Rows from block 2 of the image encoder of a small image captioner, named by matrix and row number. Rows with one number belong to one neuron. Each number is 200 + 20 x the weight over its row's rms, rounded and kept within 0 to 999. All counts start at 0.
After each neuron's rows are labels from the 100 images, of 14976, where the neuron reaches its largest size: "peak on" is the class under the peak. Only what is clearly more common there than usual is listed. The data: made-up road signs on poles.
# gate: MLP gate (encoder.blocks.2.mlp.gate.weight, 384x192), inputs 64-127
# fc1: MLP up (encoder.blocks.2.mlp.fc1.weight, 384x192), inputs 64-127
# fc2: MLP down (encoder.blocks.2.mlp.fc2.weight, 192x384, transposed), outputs 64-127

gate.298,196,187,184,187,222,182,180,185,211,188,200,217,224,193,231,191,205,207,193,186,211,185,190,203,193,178,221,210,192,211,192,217,190,185,200,211,162,178,213,177,191,204,208,242,207,179,214,185,167,233,219,232,187,188,198,208,182,206,186,169,215,209,202,149
fc1.298,197,221,234,141,190,214,187,200,209,204,206,170,204,168,229,188,206,195,201,227,229,192,186,194,248,157,199,242,166,178,205,184,192,208,220,201,208,200,235,206,190,180,209,178,180,168,208,202,209,227,195,227,217,210,198,211,185,181,213,194,205,209,207,187
fc2.298,184,195,178,196,211,190,208,238,203,239,195,178,202,205,159,191,214,183,187,222,186,188,217,226,149,208,155,209,204,198,213,195,219,187,245,207,192,191,176,196,219,188,235,225,217,215,185,205,182,180,189,197,211,186,193,217,186,247,206,219,196,215,195,180
peak on: symbol

gate.171,199,176,190,180,217,219,203,179,202,192,179,163,221,183,223,213,196,213,219,220,207,206,152,175,177,186,217,210,184,235,189,202,194,217,202,201,195,197,207,200,198,236,239,228,200,193,196,204,229,203,224,171,196,215,202,238,156,223,178,193,173,214,180,198
fc1.171,200,181,216,197,186,185,236,185,192,219,227,200,189,221,214,214,190,188,176,213,180,222,201,188,220,237,182,187,196,214,241,206,222,202,233,195,185,169,186,188,203,200,175,208,207,202,217,202,166,205,183,187,199,186,191,175,184,177,199,198,220,163,165,184
fc2.171,173,211,198,202,216,173,192,238,213,166,209,246,197,166,207,239,179,205,206,198,200,224,193,192,186,208,224,197,232,182,205,217,204,176,175,183,212,219,209,206,193,201,249,211,173,184,156,206,184,188,205,212,211,164,207,168,185,196,182,201,199,226,167,189
peak on: rim

gate.362,168,198,212,211,200,208,219,221,176,199,218,199,191,208,186,202,169,183,203,198,172,271,179,188,213,191,170,142,159,209,167,190,205,176,215,212,200,175,203,209,208,197,204,197,223,152,202,205,201,203,181,200,219,236,214,169,182,189,201,197,205,157,195,186
fc1.362,190,179,218,199,217,192,210,195,210,187,196,195,184,173,218,188,202,173,165,195,204,169,199,222,216,219,225,234,169,239,219,180,212,228,223,184,229,205,195,212,191,186,204,200,232,208,186,187,206,209,209,166,197,227,198,201,242,200,206,221,222,244,210,201
fc2.362,205,184,161,209,211,189,197,197,172,200,211,220,209,194,176,229,217,225,180,190,198,216,205,209,208,181,191,164,198,185,220,216,191,228,201,198,154,214,191,188,227,228,184,189,228,178,198,188,218,193,217,195,189,212,213,242,199,208,193,225,196,202,203,193
peak on: backdrop

gate.118,213,179,184,192,210,188,207,194,209,180,216,198,247,210,184,191,232,175,218,188,227,195,210,204,216,196,192,213,205,184,213,227,196,170,205,203,207,212,189,194,258,170,213,174,163,225,200,189,207,185,222,208,186,196,202,185,173,198,172,220,212,171,221,182
fc1.118,197,207,163,192,193,177,193,190,233,169,232,243,209,211,216,215,222,197,251,189,249,189,173,203,211,189,168,215,187,231,177,237,186,183,164,200,203,217,204,177,216,201,190,192,189,199,213,179,196,199,211,192,183,163,232,221,187,178,182,213,223,191,232,200
fc2.118,199,210,210,222,188,190,190,204,185,190,163,208,203,183,215,181,193,229,231,192,185,206,198,197,162,190,219,214,242,208,229,219,188,198,207,197,180,194,209,188,199,254,188,230,217,205,202,220,174,176,182,182,193,194,209,176,211,193,189,252,199,178,232,212
peak on: rim

gate.160,205,207,192,191,203,209,197,183,205,156,210,207,173,182,204,194,205,183,200,219,200,184,165,197,213,208,178,179,188,189,170,210,207,200,172,204,193,198,211,153,195,191,170,178,205,213,231,231,189,199,169,213,189,184,194,212,199,181,193,178,242,227,187,208
fc1.160,224,209,192,188,217,209,158,180,175,190,219,189,156,191,212,206,148,229,209,229,205,186,166,187,207,210,207,224,210,231,212,199,232,216,205,213,229,208,165,203,248,186,204,175,186,206,206,170,216,210,215,196,210,199,210,221,173,206,195,199,209,208,217,196
fc2.160,222,176,194,198,182,188,231,172,209,204,180,174,226,199,235,210,217,197,174,154,203,214,172,161,183,208,214,198,203,220,194,202,158,184,184,190,209,178,192,184,210,208,192,207,180,181,218,197,179,174,225,223,207,195,226,224,195,191,220,214,189,206,219,190
peak on: rim

gate.3,194,196,232,182,234,206,202,228,200,206,180,206,224,221,201,188,214,189,197,205,204,210,217,225,155,210,183,196,233,212,162,213,185,218,212,157,188,211,184,260,136,191,189,180,196,176,193,243,158,196,200,170,194,180,191,196,193,214,200,227,197,199,210,216
fc1.3,226,169,217,225,195,182,182,206,179,207,212,170,193,214,190,206,196,193,211,220,181,202,196,226,198,186,218,182,176,208,194,211,215,193,227,185,174,195,210,237,230,193,200,195,212,201,185,195,175,188,174,214,211,175,168,174,220,206,205,176,164,179,210,194
fc2.3,196,205,198,222,165,186,196,152,195,205,214,190,216,176,224,182,211,208,179,181,210,221,208,178,199,191,199,226,205,192,143,176,160,213,168,214,181,202,165,194,163,215,185,239,179,189,182,183,205,201,210,197,217,187,224,180,218,187,196,181,196,190,207,229
peak on: backdrop

gate.0,246,165,161,231,210,203,189,192,196,195,217,166,214,220,194,195,208,211,228,219,199,215,174,172,163,212,182,203,230,176,196,196,182,199,214,217,176,196,187,228,208,218,185,210,192,183,176,231,211,205,195,210,214,199,203,191,192,215,184,182,209,181,217,209
fc1.0,214,245,241,164,210,192,210,212,210,221,202,191,176,198,199,203,223,176,148,176,181,182,197,200,188,207,222,216,181,212,212,187,221,203,182,140,201,210,232,158,162,187,193,189,215,196,213,153,177,207,212,213,187,203,209,178,232,192,231,257,201,212,215,201
fc2.0,187,193,195,221,221,204,178,219,220,189,205,216,213,195,232,191,204,224,227,184,211,174,162,192,182,225,197,204,168,193,184,213,212,224,226,197,170,209,214,197,216,198,180,220,193,180,184,250,209,228,206,194,182,194,194,259,198,206,196,162,197,204,221,221
peak on: symbol

gate.282,202,215,198,183,214,203,187,183,237,183,188,189,166,195,225,221,182,190,177,161,144,222,185,168,178,202,214,216,195,160,198,204,214,190,233,194,229,174,193,221,200,201,180,230,204,223,172,193,210,217,208,202,210,217,179,194,211,168,191,214,162,212,206,190
fc1.282,207,208,193,228,222,198,198,215,166,225,209,194,207,193,188,207,210,199,187,207,178,184,193,218,202,192,194,203,173,179,190,242,192,201,179,194,226,189,202,205,251,211,194,181,168,197,195,186,201,168,183,200,230,206,209,217,207,215,210,202,217,234,180,182
fc2.282,204,184,199,205,186,161,215,202,178,197,217,208,200,167,194,194,202,201,193,212,168,222,226,179,177,204,231,200,195,204,182,219,186,171,222,208,206,175,194,219,176,216,206,186,185,185,207,207,154,200,226,237,217,196,215,225,204,228,183,195,178,178,211,226
peak on: symbol

gate.289,191,204,177,183,210,167,204,211,194,184,224,202,241,167,181,215,206,230,241,175,214,209,203,228,211,198,203,179,196,212,159,216,164,183,150,180,209,205,148,190,227,199,200,210,211,162,192,197,213,168,183,165,182,202,201,199,213,208,175,212,186,239,239,224
fc1.289,210,192,211,211,245,236,196,183,190,186,205,200,198,201,199,190,217,188,206,214,192,191,227,166,211,169,178,210,195,193,229,244,212,206,196,197,224,151,214,193,185,207,186,230,222,218,173,212,168,172,195,192,196,164,237,181,203,215,191,220,248,207,215,216
fc2.289,203,193,181,234,176,198,220,158,201,199,180,204,219,205,181,204,202,191,182,245,187,217,188,179,163,205,202,223,204,204,193,221,177,202,215,191,199,199,172,237,206,196,196,200,179,225,205,199,171,230,183,167,207,198,202,183,184,194,190,209,211,194,204,199
peak on: rim

gate.198,198,180,192,174,213,230,200,199,155,196,204,192,164,221,214,231,188,211,242,175,208,198,202,206,209,239,199,220,205,170,205,199,196,201,223,189,210,188,198,223,212,181,165,170,199,230,193,180,205,184,195,226,191,192,206,195,208,190,201,171,184,214,197,217
fc1.198,219,213,201,205,202,207,193,202,223,158,169,162,208,178,139,222,210,199,204,193,229,239,172,219,212,201,195,193,213,243,216,210,205,208,181,194,183,146,182,203,177,152,219,199,211,204,183,187,186,208,178,222,199,229,175,207,224,179,197,201,214,219,191,196
fc2.198,214,180,171,226,196,199,176,201,177,184,179,218,214,191,213,210,233,238,192,197,192,226,230,219,178,222,189,197,170,208,239,199,226,225,219,201,209,193,189,219,216,197,204,181,192,232,202,197,167,198,213,213,199,181,236,174,157,221,177,211,178,194,213,181
peak on: symbol

gate.46,206,184,187,260,237,176,212,210,211,199,207,205,198,200,212,170,208,204,192,199,196,256,165,214,212,222,208,224,192,167,214,197,155,196,185,201,186,188,220,222,212,222,222,225,178,195,216,199,209,164,219,229,198,202,182,191,203,201,220,219,201,179,188,190
fc1.46,213,176,244,163,182,196,211,180,210,170,185,209,200,213,220,195,193,219,215,197,196,170,212,220,233,188,168,191,201,226,208,202,222,195,193,211,211,192,164,177,192,197,188,213,196,229,231,169,222,218,199,197,184,207,188,214,217,200,214,183,203,195,230,205
fc2.46,205,187,197,212,215,181,206,226,197,182,230,210,218,217,188,182,163,175,176,216,158,235,202,252,172,172,212,187,205,220,186,175,187,185,212,226,200,209,181,178,224,194,214,224,220,208,209,213,165,196,160,196,193,238,216,203,211,212,176,194,201,196,171,208
peak on: rim

gate.245,192,192,174,236,207,198,177,212,174,195,216,194,176,192,171,182,145,214,185,203,211,223,216,200,207,188,191,221,210,220,199,216,206,187,200,190,220,166,183,206,211,219,169,196,200,190,238,213,195,213,212,182,218,233,194,206,209,163,220,232,191,232,199,176
fc1.245,223,190,200,206,215,166,202,204,194,215,196,233,208,189,183,203,210,202,196,199,223,187,178,214,214,198,177,143,199,176,191,181,176,193,210,225,174,178,234,213,207,214,206,151,156,199,230,187,195,142,205,210,197,192,192,233,196,231,193,229,166,196,195,205
fc2.245,194,186,157,211,234,174,193,213,163,210,204,202,191,200,173,213,225,212,201,200,237,191,184,207,212,223,220,181,218,231,200,187,219,214,170,182,209,184,185,228,195,219,223,200,215,179,201,212,233,197,199,152,184,181,235,165,202,218,192,195,227,185,238,165
peak on: symbol

gate.285,181,213,260,189,228,183,237,164,231,202,187,189,199,188,219,190,194,199,186,180,211,236,190,190,206,234,226,207,222,215,174,191,215,210,216,192,208,192,189,190,164,225,198,232,185,212,178,233,191,200,209,184,192,157,173,220,201,186,180,179,219,214,185,162
fc1.285,180,187,217,165,202,199,218,157,233,193,181,192,189,202,215,201,237,194,183,178,184,207,199,234,216,217,203,195,205,199,208,215,198,192,204,171,189,163,200,222,237,198,195,231,229,222,202,197,181,218,202,174,191,224,225,226,184,199,162,188,192,223,185,178
fc2.285,227,217,200,193,236,174,201,182,208,215,171,209,209,222,208,223,146,190,211,209,184,213,199,192,196,210,199,208,198,192,173,211,201,242,178,229,189,220,204,196,218,199,225,217,167,192,191,187,198,226,207,218,186,188,219,160,189,205,226,185,184,189,196,218
peak on: symbol

gate.132,203,213,213,174,176,185,184,203,162,223,200,194,205,208,192,187,185,209,191,170,209,188,187,199,210,222,219,227,224,201,172,194,226,217,184,202,186,221,196,176,207,203,197,193,189,200,209,228,172,259,234,217,218,199,187,185,202,233,214,215,237,202,204,204
fc1.132,190,211,212,198,187,196,172,197,210,214,210,197,239,171,258,172,247,188,212,194,214,174,203,157,195,208,182,198,221,181,175,206,208,190,181,191,186,229,170,193,177,175,149,182,214,199,195,198,226,219,222,226,195,229,225,184,211,222,192,174,195,176,198,225
fc2.132,197,192,214,239,217,171,213,182,203,192,211,208,224,206,202,233,190,186,177,188,185,219,225,225,215,175,216,195,241,200,198,191,236,168,151,201,153,160,182,250,212,190,213,170,174,189,207,196,188,220,199,190,201,201,187,191,183,170,191,202,232,194,189,247
peak on: backdrop

gate.267,205,166,189,207,203,189,134,184,220,187,188,198,233,199,200,225,188,169,185,166,175,228,224,236,200,220,209,189,197,171,165,235,204,178,192,218,195,183,165,187,202,157,214,212,179,213,215,176,189,194,196,194,194,221,220,216,218,186,194,159,235,216,195,222
fc1.267,180,232,197,233,212,184,201,198,191,213,221,195,184,239,186,188,208,186,216,177,197,189,202,189,237,156,195,250,203,217,194,200,237,234,208,191,215,208,224,209,190,173,167,209,212,180,190,194,197,197,193,172,216,146,167,192,193,188,173,207,209,206,229,162
fc2.267,164,184,193,213,199,198,201,191,232,245,235,202,216,180,192,182,184,168,212,203,209,196,215,189,191,211,177,176,227,200,219,185,217,203,184,191,193,183,201,205,187,229,202,176,203,199,191,197,155,219,206,230,184,199,198,222,212,184,234,217,178,199,188,220
peak on: backdrop

gate.163,177,191,188,200,214,179,188,192,209,184,197,213,190,178,209,202,177,209,216,193,186,188,172,210,202,178,192,226,175,220,200,176,210,216,193,204,202,166,205,196,192,187,197,164,211,228,234,228,200,184,191,185,224,225,206,221,204,216,208,195,202,230,212,211
fc1.163,173,220,201,204,196,205,161,220,207,195,245,211,214,239,200,202,236,183,188,222,177,184,204,226,178,240,202,174,198,179,172,197,137,219,168,160,211,232,184,164,187,214,184,202,192,183,205,163,221,199,218,229,201,197,214,195,195,167,179,225,188,200,191,220
fc2.163,218,197,225,197,177,173,188,221,244,175,183,215,187,204,190,215,218,196,185,219,162,201,207,224,217,223,175,186,206,170,208,218,217,196,209,201,215,198,171,210,207,206,247,237,177,200,182,181,199,212,207,216,240,219,195,217,196,178,160,207,197,175,169,202
peak on: rim

gate.232,201,196,150,196,190,201,173,141,222,209,195,160,191,178,195,182,215,220,213,195,186,202,229,219,262,194,227,192,207,211,176,211,191,205,187,219,209,167,225,170,185,185,183,218,162,204,202,214,222,189,193,197,190,201,211,188,178,195,185,198,235,206,178,222
fc1.232,187,182,195,203,205,176,174,241,174,215,163,204,177,215,233,214,223,183,181,197,193,227,202,175,241,193,213,210,226,174,212,210,210,217,205,189,223,174,206,209,185,187,184,173,190,202,144,212,206,204,208,199,211,188,196,193,176,223,211,187,200,217,195,209
fc2.232,221,166,213,227,205,198,214,184,195,195,220,224,228,190,198,187,184,199,222,226,193,219,207,198,188,185,203,176,208,217,201,223,167,220,189,182,212,216,202,225,243,181,181,211,169,161,171,187,207,200,194,207,171,214,228,245,199,179,161,175,215,218,184,218
peak on: backdrop

gate.76,226,179,193,179,187,187,168,207,207,214,205,209,188,215,176,174,224,218,183,203,162,198,208,229,182,191,189,172,238,173,202,184,216,200,223,225,184,194,163,186,190,201,209,217,214,201,232,205,193,146,212,212,194,201,206,199,205,200,202,191,213,189,217,211
fc1.76,198,176,215,206,224,211,219,187,183,236,202,163,182,195,229,214,161,213,208,194,224,219,195,161,212,231,223,189,182,212,261,181,202,183,202,171,185,178,182,217,208,185,199,176,187,190,192,184,199,224,233,218,167,223,187,167,180,200,215,194,195,197,205,161
fc2.76,212,236,230,206,193,206,172,203,186,185,199,227,210,232,184,213,204,195,185,177,219,182,208,231,207,205,196,179,204,204,168,192,172,188,192,231,156,203,186,206,183,191,183,224,228,201,207,217,176,165,194,171,182,179,200,216,208,201,203,202,182,163,205,204
peak on: backdrop

gate.42,196,188,196,216,210,214,209,224,193,204,200,239,191,184,199,216,217,265,166,175,246,204,186,190,190,195,197,207,182,215,167,178,196,204,193,187,189,192,187,231,199,214,190,207,206,210,209,207,200,228,241,188,164,218,205,210,228,250,179,164,174,203,189,189
fc1.42,210,178,194,201,202,188,255,209,194,198,205,213,202,213,231,203,198,196,194,208,169,183,168,185,207,200,189,212,205,189,199,240,195,200,195,189,203,248,182,212,205,169,163,215,214,184,195,192,187,202,191,217,237,204,182,195,227,221,222,164,215,190,229,239
fc2.42,234,203,220,222,204,184,203,173,188,192,171,197,187,231,194,198,234,180,219,216,188,184,209,204,190,162,213,210,207,195,202,225,181,243,212,156,212,214,192,220,185,194,218,165,231,216,221,221,245,212,205,196,175,189,215,188,148,194,174,171,204,221,203,215
peak on: face; rim

gate.248,163,159,164,172,203,186,200,219,251,219,243,180,218,207,232,211,226,183,199,173,214,223,198,213,180,236,180,200,172,215,181,190,186,195,200,206,193,232,203,210,203,199,193,168,195,171,196,240,229,222,187,204,200,243,217,165,195,205,214,173,195,174,209,209
fc1.248,225,198,174,203,175,179,208,197,200,184,161,163,203,182,183,167,185,180,227,174,185,201,192,208,185,194,223,182,214,159,180,198,228,210,199,234,199,243,200,218,239,209,211,190,204,208,181,182,211,213,175,209,185,219,183,169,198,164,224,183,185,211,183,199
fc2.248,220,178,191,180,170,221,201,216,189,216,180,215,237,194,206,174,201,203,195,233,226,139,195,222,194,227,194,190,168,167,223,206,206,183,215,179,223,185,186,197,188,221,173,237,183,224,178,222,176,214,201,192,223,156,192,166,190,216,200,201,215,196,228,210
peak on: rim

gate.79,194,197,205,206,177,209,167,193,190,174,188,198,184,206,183,187,212,208,223,206,187,177,178,197,171,215,157,206,191,173,196,196,202,224,204,193,172,173,173,224,186,201,202,209,249,150,210,196,231,210,193,173,227,174,196,194,239,194,184,225,229,216,179,242
fc1.79,207,173,193,210,183,206,193,192,187,212,192,209,225,208,165,192,197,214,207,202,215,183,205,183,194,190,195,241,211,199,165,210,175,203,197,204,178,208,177,179,204,208,197,177,223,174,233,198,207,247,234,176,236,211,196,213,210,239,219,196,223,189,155,205
fc2.79,242,166,194,217,220,208,202,189,182,222,175,222,213,225,175,204,178,187,206,180,188,196,210,185,197,204,172,239,190,184,198,207,218,197,206,196,195,218,171,194,166,209,212,192,184,171,221,219,206,208,223,205,209,208,175,172,186,202,203,168,181,170,178,196
peak on: backdrop

gate.180,164,203,179,204,239,194,208,197,188,191,236,175,208,219,176,158,176,205,177,200,197,239,237,231,169,214,198,213,214,181,211,210,182,181,189,155,188,178,210,198,216,232,204,183,219,191,205,201,186,235,198,199,196,170,187,230,172,207,205,217,163,187,215,205
fc1.180,209,198,209,225,194,205,184,196,217,216,189,251,221,204,189,224,223,214,213,197,196,171,187,177,202,182,203,219,207,234,201,159,213,195,198,226,208,236,191,228,229,178,203,194,217,214,187,195,213,165,177,194,175,223,203,162,227,233,188,160,215,190,179,222
fc2.180,207,180,226,187,188,187,186,207,204,187,234,182,236,181,168,169,184,220,181,217,206,213,219,200,183,219,185,180,181,216,164,205,210,211,181,173,213,200,262,200,201,173,200,235,216,200,194,183,183,202,181,210,156,199,198,182,184,192,195,223,189,202,212,191
peak on: symbol

gate.296,205,216,174,212,194,161,210,182,200,211,208,192,230,218,180,205,213,203,176,216,167,249,192,176,204,207,198,207,199,205,184,182,226,219,206,206,191,200,194,239,204,218,220,202,190,178,195,184,159,208,211,213,206,187,184,212,236,201,208,164,186,139,180,205
fc1.296,169,229,187,220,201,250,206,211,199,175,229,207,194,199,197,179,204,167,167,198,209,176,204,200,212,215,189,172,211,206,209,191,172,216,203,189,208,208,237,204,216,230,207,188,186,189,221,185,201,188,205,200,204,198,228,197,185,171,208,207,198,227,199,217
fc2.296,197,220,178,186,193,169,200,198,215,196,194,187,188,198,208,206,179,211,237,180,212,239,198,178,234,205,187,187,207,219,215,191,191,182,206,196,186,241,165,192,229,234,173,170,198,199,182,233,210,182,200,214,176,199,178,216,203,214,213,217,198,195,219,168
peak on: backdrop

gate.32,202,195,208,225,188,200,189,194,187,198,233,216,211,213,200,198,199,203,224,236,196,181,220,182,204,190,189,186,196,210,210,215,220,149,173,165,201,175,205,219,188,211,247,200,166,211,192,217,178,207,215,224,216,213,196,184,197,228,188,170,177,194,172,200
fc1.32,179,209,202,211,209,170,209,199,174,177,203,204,216,214,191,167,214,178,225,214,231,204,206,188,207,189,182,181,232,186,190,217,193,173,178,123,179,217,195,238,228,177,235,150,166,222,172,224,192,168,207,212,188,185,222,186,207,191,190,209,185,189,218,224
fc2.32,223,183,235,188,193,231,210,217,209,218,195,211,219,154,207,220,206,216,204,206,221,160,173,213,209,195,198,203,218,215,188,198,202,189,195,203,204,209,236,190,193,194,170,237,183,202,184,224,192,189,195,231,177,170,180,213,225,185,213,226,196,156,174,174
peak on: backdrop

gate.36,184,185,219,208,236,171,206,181,189,200,220,201,213,198,154,217,202,190,192,205,181,193,231,217,180,219,195,203,198,197,169,205,201,187,196,230,211,193,230,196,182,197,184,168,211,204,239,183,183,195,236,195,198,211,207,221,238,206,209,167,210,180,183,209
fc1.36,191,200,223,173,198,178,195,201,185,202,199,217,175,187,169,196,181,179,233,185,196,184,187,241,191,204,185,208,218,206,191,214,186,205,228,192,184,227,208,205,216,235,205,226,176,246,219,179,194,231,201,190,234,217,195,189,218,235,192,225,204,188,206,171
fc2.36,191,164,190,196,219,204,246,207,228,177,216,204,219,201,216,216,226,173,199,180,208,223,151,221,192,241,227,182,191,194,198,174,189,164,201,215,204,217,216,180,175,226,231,201,198,199,199,200,211,207,235,228,164,194,194,196,190,168,194,162,236,203,178,187
peak on: symbol

gate.324,174,203,220,172,195,216,204,211,193,225,244,217,209,169,174,240,163,216,179,212,192,164,197,174,218,210,187,176,217,173,188,192,204,195,199,216,235,221,181,212,198,216,205,181,202,235,263,222,142,202,195,167,199,194,191,225,188,188,179,243,192,187,195,220
fc1.324,165,177,190,220,228,239,213,174,152,184,182,212,179,188,219,185,203,229,182,192,213,205,205,219,195,218,197,175,198,195,194,196,218,221,186,185,194,238,192,203,181,217,185,213,194,188,182,202,200,223,208,199,201,191,203,176,188,183,205,211,212,180,163,194
fc2.324,180,215,233,216,220,211,170,226,204,196,192,195,231,239,183,248,220,211,232,200,182,207,201,191,184,214,193,211,217,199,185,169,200,217,215,218,176,225,214,205,231,196,207,159,165,193,199,207,214,210,182,181,208,215,203,193,210,173,168,229,229,196,172,237
peak on: face

gate.85,231,190,192,191,166,189,164,194,208,189,212,189,209,169,184,194,194,199,195,250,203,193,196,196,209,207,197,195,204,219,207,186,163,194,174,174,206,165,219,249,206,211,188,217,198,188,199,215,201,191,194,213,213,192,193,158,211,187,185,192,198,185,198,185
fc1.85,153,204,208,207,197,205,231,235,220,183,188,180,220,179,189,209,212,213,239,185,218,178,197,189,214,205,202,205,198,204,234,213,167,178,191,239,214,265,207,189,197,165,162,181,197,172,161,215,190,198,192,178,200,222,210,188,215,231,200,222,232,203,206,193
fc2.85,202,225,155,192,190,201,178,184,186,178,208,214,193,222,213,196,211,159,186,224,200,230,205,192,224,167,179,189,203,202,201,215,173,213,221,247,226,232,203,176,227,179,212,269,218,211,218,212,191,188,191,185,181,186,225,205,194,181,190,179,207,217,187,185
peak on: backdrop

gate.170,189,245,209,214,197,179,165,199,198,177,227,174,184,234,200,227,197,227,198,201,193,190,168,208,175,216,227,192,224,217,210,193,201,224,210,191,192,179,188,169,196,201,207,190,189,198,200,201,156,219,222,162,235,217,161,226,161,182,206,167,183,182,228,198
fc1.170,154,217,191,185,204,195,204,221,195,192,237,204,166,196,186,180,218,237,204,218,226,201,174,171,205,216,149,167,161,195,200,241,225,211,208,189,225,219,200,245,193,167,172,212,211,173,187,186,233,194,172,189,205,201,184,186,216,166,209,240,176,179,188,216
fc2.170,205,247,197,179,223,196,198,209,177,191,215,175,190,208,203,233,207,178,206,193,203,198,168,219,225,201,209,207,161,209,198,147,204,233,197,203,169,182,207,171,220,217,194,217,234,180,179,173,180,198,186,183,209,230,223,203,184,241,194,205,179,245,188,188
peak on: face

gate.297,205,201,197,212,207,203,199,209,215,197,204,232,198,212,183,220,195,170,211,208,178,182,199,179,239,195,183,186,202,175,194,220,187,181,173,158,186,187,200,178,200,189,192,213,174,182,196,218,163,184,188,210,214,210,157,150,204,210,200,192,184,187,183,194
fc1.297,219,200,205,183,198,184,186,191,232,208,194,222,206,216,199,212,159,226,220,234,225,170,197,191,242,212,192,201,240,225,197,207,216,178,175,179,184,190,200,214,206,186,239,188,159,222,179,192,212,207,206,214,203,207,175,182,194,185,193,205,211,217,171,189
fc2.297,193,188,227,206,205,179,185,163,222,222,222,181,171,184,200,204,232,203,184,181,203,205,205,177,213,198,189,224,229,187,146,214,203,183,186,181,168,206,214,189,217,213,164,178,210,216,220,183,208,199,219,265,184,186,202,228,215,225,201,227,210,234,183,201
peak on: backdrop

gate.323,187,217,205,198,227,177,213,201,197,183,246,208,198,164,201,227,196,207,192,173,167,214,207,243,184,219,210,197,189,196,172,201,251,199,184,210,171,188,190,200,185,164,142,202,224,192,197,212,169,233,193,204,199,194,203,170,190,183,201,200,197,182,185,232
fc1.323,207,223,177,214,180,166,163,174,199,181,203,205,193,214,183,187,207,203,216,205,209,239,194,187,213,190,176,178,208,211,191,194,227,205,181,202,206,179,171,222,187,211,198,189,196,196,217,175,199,205,183,187,202,215,205,184,227,198,175,210,219,208,195,191
fc2.323,192,195,210,198,189,213,196,198,275,235,197,219,188,195,155,192,211,197,217,202,177,192,214,175,207,188,208,247,216,195,191,194,225,181,184,222,221,191,169,189,206,200,196,200,211,205,218,224,193,201,184,237,181,157,216,215,195,238,227,203,220,234,187,207
peak on: backdrop

gate.189,196,240,244,175,195,177,201,193,211,185,172,167,215,207,229,190,202,223,207,159,200,171,191,198,197,234,217,214,205,212,224,161,175,197,206,212,188,202,204,183,208,203,170,170,198,227,194,168,200,238,226,218,233,206,189,169,196,201,211,187,214,219,208,191
fc1.189,182,198,168,236,189,195,208,234,179,215,235,212,194,173,204,162,225,189,173,192,176,213,245,241,241,200,207,204,227,194,212,181,178,174,189,216,223,201,187,196,189,216,206,184,201,232,183,217,179,208,208,209,188,219,194,202,233,223,179,206,167,180,184,225
fc2.189,188,177,205,225,252,199,190,203,178,210,213,193,204,218,211,200,220,190,184,202,184,196,228,223,259,242,217,200,206,174,202,189,199,178,178,180,243,258,193,192,186,194,196,170,221,186,212,194,198,197,207,211,221,198,181,207,207,220,187,218,166,212,181,228
peak on: symbol

gate.130,174,182,192,199,216,178,190,196,203,179,203,189,229,224,189,183,185,181,224,212,206,184,198,221,218,212,215,155,193,193,209,176,187,200,231,200,208,189,187,226,191,202,212,193,200,244,198,212,236,195,216,196,209,205,203,211,231,204,178,207,196,217,163,168
fc1.130,201,189,215,194,202,203,170,213,206,188,201,163,218,203,214,175,172,210,128,222,179,244,188,190,201,215,208,201,223,201,208,190,195,201,212,218,179,224,203,193,189,185,220,173,206,215,199,205,199,194,232,206,195,223,177,211,186,209,209,219,199,185,197,198
fc2.130,185,218,177,253,207,217,188,200,186,190,216,212,191,216,165,199,228,174,190,197,211,210,210,206,182,186,218,187,202,232,158,214,172,208,197,236,201,186,173,181,224,177,209,207,164,185,205,177,166,225,216,222,192,204,190,161,191,175,191,193,217,223,208,226
peak on: rim